Rows from block 3 of a small self-supervised image encoder, named by matrix and row number. Rows with one number within an expert belong to one neuron, the router's apart. Each number is 200 + 30 x the weight over its row's rms, rounded and kept within 0 to 999. All counts start at 0. After the name is the row's rms in percent of the matrix's.
Before each expert's rows are labels from the 100 images, of 14848, where the router gives the expert most weight on average: "responds to" is what is common among them. Only what is clearly more common there than usual is listed. The data: single toy objects rendered from many sides on busy backdrops.
# router: router (model.blocks.3.mlp.router.weight, 8x384, trained with AdamW), inputs 0-76
# up: expert up (model.blocks.3.mlp.up, 8x96x384), inputs 0-76
# down: expert down (model.blocks.3.mlp.down, 8x384x96, transposed), outputs 0-76

# expert 0
responds to: hammer; trophy
router.0,098,139,164,180,215,215,196,202,163,225,215,167,129,211,259,201,149,222,202,158,172,232,193,173,241,225,236,258,206,181,218,142,167,143,210,196,213,181,256,151,215,195,224,147,216,259,260,194,232,179,208,212,204,243,218,208,209,179,240,193,181,194,179,205,146,228,268,186,252,210,154,177,172,244,183,224,227,175
up.0,093,187,182,220,250,229,142,223,219,221,201,227,180,244,210,173,225,166,228,175,263,203,232,192,240,154,287,126,232,163,243,192,211,177,229,203,219,241,207,229,239,218,212,150,214,213,238,190,183,198,185,204,205,199,183,218,213,181,186,164,208,169,253,197,201,182,220,192,228,169,240,187,121,209,196,201,209,154
down.0,100,203,246,191,193,219,153,182,235,217,194,180,237,200,198,159,248,204,218,261,174,247,214,130,195,175,164,174,225,235,185,157,242,195,235,166,243,216,266,197,194,165,138,229,233,175,193,171,223,184,169,209,140,221,207,221,210,182,158,116,184,194,214,154,189,189,220,169,187,228,213,182,187,206,207,219,223,214
up.1,098,259,187,253,188,187,181,188,185,188,168,188,147,201,184,240,190,256,218,215,240,161,217,191,159,154,246,242,195,177,177,164,223,190,217,226,225,182,162,217,208,198,170,239,163,226,157,177,217,242,183,118,248,146,174,214,226,187,222,218,248,214,177,243,180,196,189,193,220,172,160,176,146,198,182,160,176,172
down.1,102,157,230,246,194,195,260,152,194,258,132,205,167,205,187,209,166,160,177,178,202,221,188,198,225,259,152,213,217,175,232,189,141,147,209,168,169,201,180,181,185,200,187,185,217,244,203,143,231,187,167,174,221,220,197,244,224,239,180,230,212,210,281,198,244,213,149,176,198,188,180,232,164,254,179,215,203,140
up.2,095,160,171,188,238,218,183,152,186,186,198,206,181,198,171,164,129,194,200,132,188,224,162,257,228,252,208,213,213,254,157,140,201,200,127,209,175,203,150,157,213,172,173,201,187,254,240,188,190,210,195,206,194,205,249,225,221,222,204,213,186,203,210,216,212,244,183,172,175,201,236,223,182,223,212,235,195,183
down.2,098,190,245,208,196,209,175,207,237,172,199,183,192,206,281,197,223,180,165,202,147,198,184,257,239,214,221,184,196,158,208,216,243,223,188,225,178,195,226,237,216,263,234,183,209,187,218,189,185,233,186,205,160,196,221,198,201,265,215,168,219,201,188,214,224,202,204,208,239,272,229,167,251,169,172,191,186,242
up.3,107,213,187,158,207,236,168,204,172,173,234,237,193,195,241,229,207,156,263,217,190,215,205,179,195,137,241,134,140,183,252,154,211,205,206,202,253,195,214,147,218,187,216,261,188,186,189,132,215,204,232,225,191,209,212,192,128,239,185,213,227,234,220,194,146,159,203,179,204,203,177,183,177,224,249,249,187,188
down.3,105,240,204,184,187,184,200,210,219,180,181,212,178,189,250,191,202,215,164,180,175,222,259,243,228,228,180,209,256,210,207,178,150,194,192,187,203,230,216,186,201,234,216,197,172,169,227,241,307,204,187,215,198,193,166,170,190,169,243,209,202,141,173,233,213,191,180,210,186,236,173,179,209,238,178,217,175,226
up.4,096,249,203,206,212,257,210,202,130,206,186,207,210,202,210,202,140,192,205,187,200,203,199,209,200,185,224,193,219,198,171,179,171,146,157,184,210,182,253,192,203,207,191,194,202,226,204,188,193,166,160,258,209,204,210,193,204,199,255,197,217,203,191,182,167,209,250,207,244,216,213,216,207,238,186,213,261,210
down.4,098,131,208,195,221,186,136,179,245,146,204,219,248,147,213,181,220,196,200,194,231,207,237,192,202,193,208,183,226,219,173,175,173,168,239,168,157,208,243,229,230,243,151,188,221,157,204,190,197,174,227,153,186,144,223,221,195,165,240,246,263,222,170,201,208,202,182,165,249,189,198,228,163,167,209,228,144,203
up.5,097,194,213,171,180,229,188,196,172,198,228,192,246,171,200,248,160,147,238,202,199,196,205,204,216,185,184,206,191,204,170,153,221,227,212,198,170,222,203,182,155,195,237,201,226,228,237,221,186,205,152,241,219,192,213,178,200,243,162,216,206,238,226,204,193,187,134,180,211,155,179,161,192,168,227,199,204,202
down.5,098,224,201,181,224,167,170,193,221,172,178,204,231,199,179,210,229,274,180,222,130,179,202,228,224,176,215,184,246,169,212,189,190,226,234,219,212,235,223,137,217,206,174,209,208,210,221,196,177,188,232,219,178,217,193,234,155,181,227,173,231,166,209,218,248,166,214,185,176,188,174,192,185,179,198,194,247,146
up.6,107,214,174,210,183,183,197,174,213,187,201,196,206,215,224,174,192,170,199,216,138,213,233,194,161,216,192,194,228,222,219,197,207,221,205,131,208,243,245,217,206,195,159,177,201,219,243,156,182,229,206,224,197,157,193,177,136,207,195,245,187,240,258,192,153,170,213,175,210,179,183,176,170,212,181,180,217,163
down.6,110,188,153,147,175,230,206,178,174,230,180,169,192,231,203,165,238,185,156,156,217,216,182,135,226,197,157,232,207,190,186,223,191,182,223,182,160,239,199,237,205,157,136,243,187,215,237,258,201,164,119,121,218,223,230,190,199,185,219,282,212,208,199,215,204,255,211,193,206,193,167,218,212,211,204,226,224,234
up.7,100,223,231,187,214,196,191,162,206,217,162,212,215,179,216,224,164,242,237,178,193,195,227,194,119,141,217,206,157,187,191,173,221,82,195,248,235,172,150,159,222,213,194,177,249,174,266,202,150,171,265,182,170,230,222,213,219,192,206,197,209,245,171,149,207,195,255,197,249,195,177,181,228,184,245,154,220,180
down.7,099,201,232,228,164,194,178,213,180,195,215,207,191,274,157,204,156,229,165,246,233,199,230,202,194,174,198,197,163,207,242,121,179,235,201,194,171,201,226,241,172,183,213,187,186,226,235,188,189,200,182,245,253,223,224,265,242,186,186,187,240,216,205,176,155,231,161,159,230,189,198,175,164,228,186,190,204,158
up.8,096,211,259,181,193,193,202,220,140,189,223,177,153,178,161,216,202,255,176,213,191,185,240,210,208,221,176,272,229,179,227,213,267,243,216,219,209,166,243,177,164,210,173,231,180,253,223,176,234,249,140,165,133,205,204,195,238,191,190,239,206,196,258,198,180,149,228,189,266,231,184,227,180,194,197,169,213,152
down.8,097,190,182,234,148,252,263,225,229,248,198,236,161,174,235,189,196,157,224,191,216,222,110,157,202,168,235,228,182,203,159,198,275,219,190,184,202,234,181,162,222,171,236,179,220,135,245,181,181,194,190,193,181,292,247,191,241,245,177,190,249,175,244,225,221,150,178,208,207,195,189,161,196,213,165,165,246,216
up.9,099,209,193,194,214,199,171,231,212,224,228,198,202,180,204,206,232,214,204,269,121,138,173,213,223,206,168,240,183,205,194,195,236,227,153,227,221,190,162,196,182,209,208,177,188,235,261,221,218,170,263,215,196,178,154,160,174,232,167,225,163,221,204,154,226,152,204,204,182,188,201,254,254,141,220,224,198,175
down.9,098,219,171,187,227,185,242,159,119,220,267,213,203,255,196,236,181,255,217,175,257,184,202,219,211,197,203,173,95,217,181,214,218,193,229,264,165,193,165,180,171,207,236,183,235,191,151,206,220,200,215,208,192,182,181,210,184,164,212,186,212,227,218,176,180,203,231,237,208,178,254,204,198,176,176,176,226,222

# expert 6
responds to: teal
router.6,094,130,199,233,186,201,169,219,223,171,195,216,240,240,182,187,156,199,189,215,179,184,191,169,195,242,168,186,130,211,200,226,202,191,241,172,148,224,187,236,173,186,163,232,153,171,192,198,204,196,239,204,158,186,237,224,202,186,165,190,170,192,194,193,191,216,203,198,178,139,209,188,196,172,198,211,198,150
up.0,106,171,194,237,184,197,208,237,187,196,197,187,243,242,223,199,206,224,188,226,203,206,209,214,224,187,191,224,213,264,229,178,210,225,199,186,214,238,186,232,223,187,242,230,233,226,176,183,158,262,166,209,204,211,198,187,192,207,141,150,208,189,209,224,200,169,196,184,200,210,206,191,197,159,189,186,197,227
down.0,107,181,250,276,195,188,246,208,148,182,178,214,196,206,198,255,170,186,155,241,241,190,159,189,158,239,160,207,202,155,203,201,208,195,186,203,169,218,187,156,220,187,182,163,187,175,164,216,147,223,210,141,147,169,150,222,236,189,206,217,238,180,182,257,204,233,235,211,220,214,182,124,147,219,155,196,232,218
up.1,108,221,183,187,221,177,191,177,205,156,154,206,199,209,233,204,222,172,215,183,184,184,197,153,205,201,131,146,180,191,241,176,239,188,184,219,184,245,135,220,237,164,205,266,163,179,172,200,201,149,223,217,155,210,185,164,147,179,139,164,191,220,188,208,201,241,213,162,207,205,227,247,191,216,221,241,210,202
down.1,107,157,160,193,178,175,248,193,229,224,242,221,152,136,229,221,245,198,240,177,220,261,181,247,165,204,226,192,223,182,153,190,184,242,200,198,209,181,174,146,147,208,168,102,258,216,157,222,226,197,190,222,198,213,231,203,255,242,236,187,176,189,232,224,209,135,229,199,228,174,210,193,182,187,215,165,191,264
up.2,101,198,212,227,157,185,174,193,218,238,275,141,212,182,177,215,214,186,180,225,178,168,231,158,196,238,229,200,154,228,213,185,222,199,160,223,230,227,215,167,204,179,215,193,162,166,174,190,143,161,217,211,208,164,222,263,170,165,165,200,186,187,193,186,194,201,222,158,195,161,218,180,199,157,216,207,173,146
down.2,098,224,201,191,175,206,206,224,194,154,184,183,202,209,213,196,263,167,169,227,176,226,200,157,176,192,192,196,219,139,142,217,181,161,235,182,177,155,261,146,235,201,196,148,252,229,245,187,203,230,161,184,210,204,231,199,206,224,225,206,167,239,198,227,183,176,208,215,191,205,226,190,148,244,235,204,214,211
up.3,097,228,170,236,199,259,191,182,187,184,190,199,226,176,248,173,173,221,158,209,198,197,243,228,225,222,187,179,218,210,201,178,188,165,194,172,264,116,242,138,243,205,215,177,191,258,169,171,183,262,182,183,192,165,207,193,181,201,169,189,216,180,195,245,192,166,162,230,214,218,228,194,215,187,144,232,180,197
down.3,096,230,190,168,207,164,185,195,214,175,193,164,230,244,217,238,231,239,179,208,207,173,214,206,208,234,164,215,240,224,203,226,200,221,185,195,175,227,188,230,225,232,184,178,211,180,281,193,137,192,198,198,213,237,212,168,215,172,210,196,177,189,202,176,180,184,171,218,167,198,201,174,185,199,195,208,171,189
up.4,094,208,209,189,210,167,214,184,212,196,167,133,204,189,171,207,206,125,221,171,219,217,176,234,249,182,217,221,126,241,215,184,229,165,177,234,189,142,214,194,200,165,234,234,201,158,194,229,195,175,227,196,237,226,175,199,169,261,161,196,173,227,170,166,209,209,187,136,195,186,193,164,137,250,165,195,187,163
down.4,111,224,164,232,188,211,239,205,204,208,249,192,213,210,258,183,251,196,181,193,216,207,281,217,161,231,162,189,259,193,240,178,224,146,232,237,206,233,232,213,213,217,140,186,170,156,177,183,157,217,190,175,226,139,190,208,205,227,217,175,242,229,221,235,224,194,220,160,191,238,193,251,193,233,195,168,190,219
up.5,103,206,236,216,167,177,208,190,243,185,186,190,192,200,200,162,190,177,214,261,203,239,152,205,210,165,203,186,249,196,226,192,167,168,180,179,166,225,135,181,202,172,176,194,181,196,210,172,183,194,172,183,167,197,203,217,206,230,190,169,201,220,218,210,210,201,175,238,163,219,208,190,216,176,260,207,215,247
down.5,104,188,196,252,163,220,249,176,180,196,203,232,162,196,175,186,192,201,173,184,177,201,196,195,205,154,227,223,157,230,159,202,249,269,277,199,218,213,219,268,195,235,215,181,171,186,154,204,176,213,213,196,119,182,230,227,217,134,207,219,211,159,164,216,191,259,190,170,215,176,206,221,219,158,201,150,209,149
up.6,098,172,206,186,240,175,207,194,233,170,197,183,267,230,214,170,206,220,190,236,224,168,155,214,220,178,184,181,217,205,207,192,181,194,221,224,166,167,172,191,221,179,192,219,189,178,212,204,194,202,197,190,196,212,180,191,188,214,190,192,184,234,239,222,293,176,175,207,237,268,241,233,170,233,208,235,143,175
down.6,108,131,184,236,216,194,143,233,208,202,259,206,202,224,209,184,207,165,256,182,229,250,251,165,189,220,180,166,139,133,239,176,229,219,131,242,261,221,159,230,251,202,193,157,206,202,223,246,238,218,189,216,203,161,202,184,193,265,242,218,193,211,213,217,218,182,213,149,177,184,242,167,203,208,187,223,204,228
up.7,103,206,210,190,187,194,173,184,119,196,211,181,222,191,198,147,155,207,264,248,185,188,213,196,192,191,159,189,220,231,196,188,181,218,169,218,251,213,209,223,240,186,239,249,203,162,197,159,185,268,220,249,242,245,214,191,213,226,246,204,223,204,206,203,173,195,218,188,234,200,276,164,142,134,227,200,195,175
down.7,100,196,188,195,197,194,223,248,183,249,254,192,179,186,161,224,229,231,154,194,169,173,176,194,212,191,192,194,212,233,172,214,164,269,174,188,191,211,179,200,187,152,148,144,236,240,154,249,190,215,234,206,154,188,184,162,214,173,192,182,189,213,149,203,228,172,193,226,228,168,201,195,209,174,186,202,218,231
up.8,107,180,204,245,181,204,263,195,166,229,155,186,178,200,160,232,215,181,222,205,176,190,193,256,165,208,205,203,225,165,203,118,204,200,190,253,246,167,208,217,223,152,198,171,215,266,231,217,206,246,231,234,249,274,185,205,230,223,237,107,226,225,224,212,213,179,243,195,254,185,213,210,176,188,162,270,191,199
down.8,109,239,230,163,212,201,179,194,207,146,218,166,217,187,205,223,213,149,237,169,190,178,207,183,227,194,197,200,198,277,246,220,158,250,217,179,215,183,207,195,215,224,238,185,179,209,203,247,153,188,200,207,267,206,185,196,162,171,197,210,219,182,204,223,218,171,208,217,190,240,209,228,169,188,209,206,208,168
up.9,104,152,265,284,214,194,220,168,171,191,210,171,219,160,201,203,166,142,222,179,153,225,159,161,174,242,158,191,193,245,177,232,216,193,159,176,157,208,212,217,206,228,180,191,187,204,148,196,151,182,235,201,191,260,209,205,163,218,177,190,248,227,217,189,197,235,254,239,191,221,218,161,168,182,187,182,200,223
down.9,101,174,190,153,170,184,198,221,235,237,150,160,216,211,164,254,267,233,243,191,200,247,195,283,184,193,200,222,205,145,224,191,245,221,192,193,231,231,250,218,183,144,184,206,225,158,238,186,147,258,231,171,171,191,222,195,205,218,230,237,157,242,177,201,191,198,163,215,194,229,167,230,219,225,233,196,211,174

# expert 3
responds to: pink
router.3,081,195,193,208,199,214,206,212,161,191,246,217,222,229,209,170,203,197,194,177,127,244,168,191,188,203,194,233,171,189,174,191,189,257,224,211,200,223,176,208,196,262,219,239,206,191,204,176,206,213,147,184,130,104,241,180,198,254,170,211,226,138,145,206,204,275,188,244,140,157,248,235,198,231,141,186,172,184
up.0,096,267,193,194,221,191,239,223,148,137,165,215,195,145,199,158,182,262,240,158,200,201,232,226,160,190,252,192,195,168,172,245,206,161,148,200,232,247,172,188,185,192,197,230,232,186,169,156,197,199,163,151,174,193,196,210,178,171,197,228,193,229,253,209,261,207,166,229,166,186,174,189,216,233,223,192,227,189
down.0,099,174,228,182,234,199,220,171,216,235,209,176,159,199,213,226,252,250,189,196,172,215,173,217,260,256,199,166,172,166,231,189,195,179,196,204,210,200,257,233,240,216,209,180,201,234,187,235,173,254,201,175,178,212,243,230,186,148,160,163,197,209,189,179,181,196,212,250,201,236,216,223,191,104,193,220,232,216
up.1,095,183,217,242,202,189,203,218,198,252,203,237,143,229,207,210,220,227,169,186,188,191,217,220,187,177,196,244,150,186,230,161,222,149,215,221,164,237,228,225,227,212,245,232,149,197,204,181,208,195,183,251,260,194,248,216,192,145,211,215,223,221,172,227,244,191,179,233,187,221,234,169,194,199,227,168,193,172
down.1,100,245,158,125,203,221,167,234,237,179,230,145,220,189,171,218,174,186,147,190,227,218,203,182,163,229,169,193,218,178,170,173,188,208,167,203,188,192,251,228,240,164,189,238,215,211,220,238,222,177,237,214,186,243,215,178,176,170,196,196,217,165,205,241,195,228,173,193,184,223,215,209,246,180,203,216,201,187
up.2,098,186,233,144,249,211,202,215,125,185,162,239,160,163,281,156,214,224,177,205,157,235,223,189,251,173,205,221,148,237,205,174,200,162,152,234,209,218,262,199,261,211,164,161,187,206,232,201,156,201,160,226,157,192,216,179,174,204,220,207,180,155,229,199,205,244,218,240,245,239,200,207,234,229,225,168,204,230
down.2,100,218,187,228,239,204,161,221,243,200,154,202,216,190,183,221,221,202,215,148,224,187,166,213,194,207,235,214,187,200,216,234,226,208,173,201,189,157,178,178,178,206,249,199,169,175,221,167,184,161,183,135,200,179,242,232,201,195,216,158,171,204,168,245,218,189,186,210,168,177,211,203,198,208,253,208,186,211
up.3,104,204,154,249,187,210,132,249,186,182,185,214,222,228,168,178,223,198,215,205,213,189,242,265,281,200,201,233,207,223,261,216,203,159,135,204,205,210,194,213,177,187,205,118,130,205,211,205,193,192,256,212,232,244,209,265,191,232,221,234,207,168,193,180,211,281,179,191,191,179,198,138,166,216,178,202,179,169
down.3,102,232,194,152,172,250,210,143,227,252,219,231,187,99,219,164,187,166,196,192,139,137,225,170,240,176,232,145,244,201,173,248,178,203,213,168,165,167,225,176,180,219,201,274,260,237,189,229,183,178,194,173,209,193,213,211,197,201,238,195,195,244,183,198,182,161,143,193,249,233,187,214,222,209,218,241,158,244
up.4,090,242,178,154,157,212,158,209,172,230,192,205,209,198,188,231,245,155,225,172,210,198,202,211,206,176,193,215,222,185,200,221,174,188,172,195,185,248,202,225,246,216,257,212,129,199,201,175,229,160,208,218,190,157,163,215,202,245,210,187,166,225,190,206,254,175,221,167,168,209,252,220,217,140,158,213,185,174
down.4,087,190,166,237,201,200,170,123,195,216,186,231,218,222,180,198,239,192,213,236,222,217,204,206,168,184,153,225,228,266,192,211,176,153,207,209,161,235,218,176,222,194,207,213,170,194,198,257,233,219,195,239,155,214,194,208,226,215,200,159,173,220,229,202,167,213,197,183,155,186,197,225,170,217,178,227,257,193
up.5,099,194,220,189,208,197,180,232,161,185,218,202,237,164,216,213,185,190,228,172,231,198,164,197,168,169,173,199,154,181,200,172,198,174,227,254,227,198,221,217,199,181,219,229,176,201,227,196,178,200,185,212,170,230,212,175,173,141,203,205,203,175,188,190,160,216,239,250,228,173,228,175,182,171,154,189,130,216
down.5,103,198,162,155,205,180,162,171,245,212,219,197,263,192,185,192,176,244,260,226,236,178,236,198,137,145,232,209,231,179,201,197,129,263,169,190,177,189,227,199,194,217,219,161,263,211,160,217,209,231,181,205,207,170,218,249,158,223,179,226,225,234,233,168,218,201,177,185,178,171,161,193,231,234,175,199,252,230
up.6,102,217,228,196,224,209,186,232,183,222,202,250,193,204,196,162,206,187,120,210,166,180,259,210,202,170,171,250,169,222,184,217,186,208,206,213,171,186,187,180,197,211,197,231,219,188,239,221,190,198,208,205,145,220,185,220,168,203,150,202,212,150,179,210,170,245,188,187,138,180,229,183,179,216,162,155,171,238
down.6,102,215,182,173,221,262,171,221,186,211,228,164,254,182,207,182,176,212,187,193,185,230,195,180,179,225,185,171,183,165,204,206,244,223,201,217,238,164,219,208,213,193,219,157,200,159,150,193,192,188,231,224,254,233,233,205,223,234,155,234,180,190,197,224,174,204,211,230,178,210,185,233,210,223,246,245,231,228
up.7,104,175,187,184,181,146,257,206,171,203,140,183,181,215,152,201,213,175,249,194,177,192,157,146,177,184,161,109,184,197,188,203,248,209,210,221,166,251,178,220,209,204,193,198,190,196,151,183,236,231,170,170,174,225,199,184,233,218,141,182,199,229,230,263,207,234,136,188,171,179,203,180,202,259,211,205,230,173
down.7,108,218,202,244,193,163,257,213,180,189,220,213,133,219,163,182,227,256,205,230,197,195,217,219,223,202,184,207,154,163,230,210,83,198,221,194,169,236,144,201,191,203,246,238,191,173,194,224,210,170,212,188,254,186,207,216,242,204,230,188,128,226,168,194,150,206,225,240,232,202,212,218,186,197,182,177,208,178
up.8,103,257,180,216,148,177,167,210,218,149,132,184,206,264,145,227,196,195,234,215,161,193,141,193,206,176,169,208,206,131,220,205,226,160,211,208,198,201,194,189,189,213,181,199,159,212,131,155,198,185,157,161,165,216,172,232,200,199,194,184,215,215,192,178,233,211,173,182,187,172,194,225,151,218,188,214,223,197
down.8,098,215,227,234,264,188,196,218,154,207,249,230,236,168,212,168,152,189,135,221,182,180,234,237,223,178,241,179,189,176,185,186,197,135,234,237,210,166,192,169,218,178,198,185,199,182,212,227,222,239,224,150,194,193,169,231,201,191,196,235,200,193,204,216,175,181,215,213,235,254,189,191,226,170,172,207,233,217
up.9,107,178,248,216,249,206,215,193,203,209,211,224,213,230,151,178,211,175,192,179,182,227,141,190,207,202,263,192,188,175,132,172,180,262,177,174,180,213,147,197,232,214,187,188,158,176,243,152,249,182,198,229,142,154,208,145,266,218,165,204,185,226,183,252,135,202,179,204,167,226,245,226,239,187,233,188,169,189
down.9,104,164,210,198,245,207,145,198,133,212,250,144,203,214,221,238,183,186,165,188,165,234,163,162,189,182,184,236,215,170,241,230,258,133,228,226,189,165,155,162,207,180,206,163,222,154,212,245,209,195,218,226,216,233,215,224,214,190,213,224,217,148,217,214,199,192,158,197,165,159,223,200,154,212,246,203,165,239

# expert 2
responds to: hammer
router.2,097,176,180,244,200,210,195,157,133,185,182,185,195,258,133,224,217,213,232,210,222,217,134,152,227,175,145,235,168,184,221,146,236,164,202,213,207,251,190,177,218,236,224,237,156,188,206,162,244,213,172,184,198,188,224,202,185,211,205,238,212,194,182,221,191,159,227,190,128,174,194,241,211,184,229,173,177,187
up.0,097,224,171,216,235,203,243,214,203,183,199,179,211,187,182,196,201,159,239,191,159,187,154,225,248,189,233,255,201,221,167,225,212,172,203,215,177,201,189,198,197,217,177,189,196,159,297,192,163,212,197,200,194,253,159,184,169,197,223,205,220,183,197,192,169,235,179,195,232,161,167,252,160,184,270,185,237,204
down.0,097,226,208,187,170,198,218,191,173,228,171,189,243,223,202,172,185,197,216,182,111,202,237,184,171,189,212,199,205,142,185,219,221,181,184,164,206,218,249,221,252,192,215,193,181,166,150,235,248,222,222,218,288,216,176,169,228,219,187,165,164,185,178,226,161,244,182,171,241,228,242,196,175,206,204,199,202,165
up.1,093,197,198,168,223,194,224,221,179,211,197,152,178,192,236,146,185,229,131,166,240,174,239,217,189,149,183,172,211,262,219,149,213,193,191,139,170,145,188,222,240,211,198,192,203,169,202,191,198,206,278,184,243,206,239,212,183,245,256,204,202,237,199,225,152,177,220,212,190,233,176,158,190,206,219,197,187,184
down.1,093,217,187,218,169,206,207,161,205,211,245,213,205,185,165,170,225,200,176,215,180,190,194,200,193,263,213,204,193,203,191,210,204,150,182,227,184,196,290,235,240,185,188,198,162,143,263,181,206,205,229,199,258,216,185,264,204,190,253,214,213,201,210,169,224,197,208,181,217,182,217,178,190,199,201,190,206,209
up.2,099,207,181,220,242,200,216,215,217,219,246,242,164,227,190,209,166,202,216,205,214,175,174,179,206,163,185,191,202,213,208,232,208,206,148,201,224,213,167,282,231,162,223,187,206,175,204,210,232,205,199,179,201,189,200,189,155,236,224,216,253,225,195,182,178,141,155,191,194,183,181,260,168,198,226,155,192,212
down.2,093,202,190,184,184,211,187,173,171,166,174,150,230,231,153,193,200,186,243,190,216,191,199,210,210,202,188,183,200,242,186,177,178,213,201,160,190,177,130,164,201,168,225,173,271,212,211,165,146,184,255,173,203,279,225,175,189,255,190,169,220,244,223,179,195,237,171,198,162,200,255,217,223,184,211,226,201,162
up.3,055,214,206,185,226,239,239,234,208,207,210,185,227,191,153,189,185,234,230,158,200,213,201,174,178,151,225,210,207,214,179,246,165,221,205,212,180,206,256,234,242,246,255,214,184,209,174,185,221,238,204,256,207,167,195,233,181,185,185,108,189,207,210,150,176,178,193,205,242,216,197,203,120,171,197,222,213,217
down.3,060,210,214,183,263,192,184,176,184,214,228,204,215,180,216,151,216,224,191,255,200,182,171,220,183,195,216,206,178,173,211,166,130,244,195,217,166,183,138,227,157,192,197,142,206,225,239,188,192,190,227,188,158,185,197,146,174,201,174,231,169,145,226,213,207,239,262,163,184,179,179,213,178,179,217,214,227,155
up.4,096,179,184,217,154,224,188,152,165,235,176,156,221,233,211,189,237,204,187,192,187,180,184,280,218,229,221,204,231,216,224,223,266,202,227,184,245,244,213,202,196,238,203,209,199,205,228,251,206,220,236,234,194,132,228,194,148,216,191,211,211,202,168,157,191,259,224,185,197,225,134,205,228,219,173,209,174,176
down.4,093,209,225,181,201,193,205,199,191,193,210,147,191,211,214,217,259,205,191,161,277,203,157,155,168,199,248,173,236,176,197,239,197,210,239,197,187,252,180,211,168,132,261,273,141,160,180,177,161,205,194,165,159,198,211,199,198,176,132,178,154,191,208,237,202,159,153,193,200,249,159,194,248,196,189,196,204,144
up.5,095,239,232,197,219,239,240,221,223,193,174,225,179,207,201,140,242,221,196,186,201,203,191,169,214,195,188,209,202,181,208,154,216,186,163,259,221,170,205,153,245,193,211,225,235,127,253,223,193,171,273,193,181,196,177,201,221,240,198,197,215,190,190,227,172,184,187,225,244,192,210,185,186,139,178,149,249,197
down.5,095,153,228,122,176,203,171,249,195,212,234,226,209,170,199,249,212,159,242,174,191,196,220,206,238,161,212,248,210,215,190,161,207,197,213,170,196,175,221,206,194,212,204,176,218,185,187,200,194,204,197,176,209,217,219,171,193,200,166,145,171,161,184,206,174,161,193,219,225,243,222,195,168,214,182,213,266,137
up.6,098,231,222,218,211,234,229,157,170,180,188,124,192,147,262,177,228,185,191,227,197,220,211,179,178,219,188,221,214,226,166,203,263,201,188,229,174,198,225,131,252,175,217,225,216,215,212,184,212,187,197,214,218,182,224,238,204,186,198,170,170,188,222,170,194,142,131,207,259,215,236,184,190,209,195,227,211,188
down.6,098,178,235,181,186,181,221,224,208,221,204,231,219,163,209,199,203,182,193,281,185,190,230,225,237,135,211,200,154,194,252,138,190,202,160,238,185,239,189,265,165,174,196,166,209,236,261,266,169,207,181,189,218,159,187,189,219,196,193,209,199,158,237,209,179,210,218,201,161,234,213,226,184,199,193,185,182,202
up.7,094,192,175,181,203,181,234,178,184,202,206,160,170,167,161,144,208,166,209,221,222,206,172,151,193,236,197,176,209,220,198,224,248,192,161,119,216,243,198,129,211,188,233,167,167,227,236,180,142,229,250,142,222,187,201,175,157,197,185,239,188,195,262,195,209,188,172,189,201,180,201,226,240,183,202,185,179,169
down.7,100,178,257,214,251,199,164,181,228,183,231,149,209,195,211,205,220,190,173,230,226,161,187,189,195,151,221,141,216,230,155,200,165,186,192,165,201,257,206,212,200,120,169,176,255,158,180,180,164,153,236,207,206,213,175,195,221,183,185,182,195,145,268,229,201,188,185,198,189,179,234,197,176,208,214,244,134,167
up.8,106,195,196,178,218,194,201,175,184,193,208,176,215,257,235,236,152,183,205,269,245,208,174,213,206,220,244,216,203,201,248,219,174,170,196,222,207,165,159,227,196,189,208,211,202,214,222,208,206,217,240,214,189,136,205,245,178,239,225,225,176,165,206,182,217,173,197,244,167,192,194,224,197,184,225,172,172,204
down.8,103,145,246,204,195,258,213,220,184,252,235,244,201,152,168,177,225,195,204,181,202,227,155,212,181,253,187,204,258,206,205,210,206,244,191,209,155,158,131,177,219,263,166,162,202,200,217,228,228,223,204,213,193,207,210,216,179,188,216,211,182,191,194,193,235,235,195,139,216,205,208,169,206,268,176,218,155,206
up.9,093,171,255,209,227,238,259,171,187,179,201,201,209,197,192,161,189,183,229,174,177,169,214,177,241,240,134,155,182,177,200,209,243,196,211,196,184,168,152,181,189,190,211,242,234,250,159,203,227,208,204,190,206,215,123,175,207,174,211,174,201,181,201,189,210,214,198,205,190,208,201,157,191,204,161,159,222,231
down.9,091,195,243,175,173,154,247,196,157,162,242,187,192,223,168,218,190,218,273,243,216,176,232,189,188,266,205,153,210,171,183,206,139,211,153,207,209,273,216,228,217,206,172,223,171,216,150,169,175,199,236,166,184,174,208,247,196,164,200,214,181,213,208,185,160,172,196,149,185,170,188,222,222,187,211,181,176,206